{
  "drop_path": 0.2,
  "widths": [64, 128, 256],
  "batch_size": 128,
  "epochs": 6.8
}
Rows from block 4 of a small image classifier, named by matrix and row number. Rows with one number belong to one channel. Each number is 128 + 24 x the weight over its row's rms, rounded and kept within 0 to 255. All counts start at 0. Numbers have three digits each. After the name is the row's rms in percent of the matrix's.
Before each channel's rows are labels from the 100 images, of 14976, where the channel reaches its highest value: "responds to" is what is common among them; "peak at" is the part of the image that holds the peak. Only what is clearly more common there than usual is listed. The data: drawn small creatures on textured ground.
# convs0: first 3x3 conv, stride 2 (model.blocks.4.convs.0.weight, 128x64x3x3, each kernel summed), inputs 32-63
# convs1: second 3x3 conv (model.blocks.4.convs.1.weight, 128x128x3x3, transposed, each kernel summed), outputs 43-85

responds to: large; dragonfly; black; creature: spider
peak at: centre
convs0.6 095:113128143137118064118160088123151147124137143135148152116099142120109175087097123078119095118120
convs1.6 096:091125131136088138134119168099111085162124148142105101141140132148161132136162100124160179085144143134097156142150114146117121117

responds to: white; beetle; spider
peak at: middle right
convs0.84 092:106118094116160133084140106128113134097114185109077148145155132117189142113115125111156081150155
convs1.84 093:127072133133136176097114115115142168110130113116168162111113095110142134161119117094108134090192128100132153129177139149161151103

responds to: turtle; black
peak at: top centre
convs0.26 089:097190119126120138102122124171111101151167076122085095100134146125135147090138101129135176140138
convs1.26 097:082099132127123097142161130122136137098118139158123107115118142144111161168112112146174108131091133117101085118147116127163156136

responds to: black
peak at: centre
convs0.19 104:116194104158126191155141127103117136170145140094111133134142147180126148149128117140093165156112
convs1.19 102:100102129107125120192151107111103111109175115130134094126167096052088117148150135124137128093087076115118104119134093119141108168

responds to: spider; white
peak at: centre
convs0.110 078:138114154100122125123116104099114089115124107135158126133134139097075128147144145125138116157152
convs1.110 091:110166142088127161099101145123096129139078149154172147120122106100143148183145132099108082158159121102132100154121111127132142133

responds to: black
peak at: centre
convs0.116 086:081129136066123140125103069121142171149137152133141130093131124133095129123132151123130115131146
convs1.116 084:106149129140107167126148147123113146115136118128098142122101149108108111115133109137141133141161169104133155123119105136157109123

responds to: white; crab; creature: beetle
peak at: top centre
convs0.40 085:144127139133119070113125092095118114141116114158128160111096087064114115122135107128120160135139
convs1.40 100:133118138114158128146142146128152121105156178160128145133139115136118109199140156107151107121119136100126106144146114114106150141

responds to: striped; crab
peak at: centre
convs0.41 106:117149127120121147072091089137141079140103128143093136112150132103125131102146089089125106104099
convs1.41 100:119109164127101104168103105111149121110161147111125126093089085092132107109130093117165099065141121110082098122134106101127112092

responds to: beetle; white; spider
peak at: bottom centre
convs0.34 085:097186156116133119087100149097122131139114117131122123127137130136106121168163103111128170128160
convs1.34 092:128145161147111118146155187196117097096108110125160161131136138103146125115155115110117139116135165099155112112116120118132096089

responds to: starfish; red
peak at: top centre
convs0.125 090:130106148135116140090146095119143099145149203110141138131124095189149113139157147109166119100131
convs1.125 095:110126111081116098166129117135110118162195131151139133146122131116131142132110133127137127121116110126069120162115099157138122098

responds to: black
peak at: middle left
convs0.74 105:151127138115089093058133129168110109150145146093134128119115124122118170131106131157145122129151
convs1.74 112:120096111108099128129140114092120102144105176120126168142077137120161121110168138081171101145157162075106138126108117134141119138

responds to: white; snake
peak at: middle right
convs0.52 103:111112118115129135088120132122177130114092197125130120179136100147101103093126101113110134133146
convs1.52 099:132154142149112140121147104141120095142147154126138146134103119127157143123159148174114144107136137113106138166158147153126112129

responds to: beetle
peak at: bottom centre
convs0.86 100:109118144130150131095139112101138126117099133071073134124096138125153115126114106147155130098107
convs1.86 093:070125157168116117152122152138116118110103066108117149104128113130111105131126079158106100126113103107095120098121116125111116075

responds to: large; white; dragonfly
peak at: middle right
convs0.90 104:131149123121100141083139102153145122110149182151107159094175143094094132123120134107110134150108
convs1.90 103:107147114124122135119111155118146121113174161133111154129109135128119117131159129093197128132129161113132103102172146122129138116

responds to: starfish; white
peak at: centre
convs0.64 105:133118117171109109085099110147109153147148108138151105101147111108170097113136097132136109106132
convs1.64 120:121096141150137120128094130126111141129114117162094124141125166113143126084105134129105152199116159086127120153133128111139107172

responds to: white; crab
peak at: bottom centre
convs0.55 098:114154136140140166137143134137118142146102154152139121156110107085177138149155145129111153074135
convs1.55 099:132118127117153112128142108120131140139156099111178109137100109128127142107126092137086117090167163116125106118140108091148104127

responds to: red; dragonfly
peak at: middle left
convs0.23 091:108112155138103123056174130114111111130121125160101149121163164100128143115106089158149145090113
convs1.23 098:098124150110127146082113133112161184123113116100132109130052141187136088136147149132115151169162120140111090106128153139090120142

responds to: starfish; red
peak at: middle left
convs0.107 100:112122104080160112127102096134132149145153119110106134147144152155189111126109110110124152124138
convs1.107 108:108123105117132099124137116120099128133154058103078086142091162140151104099150104127131148164132099123114112141137140126148147166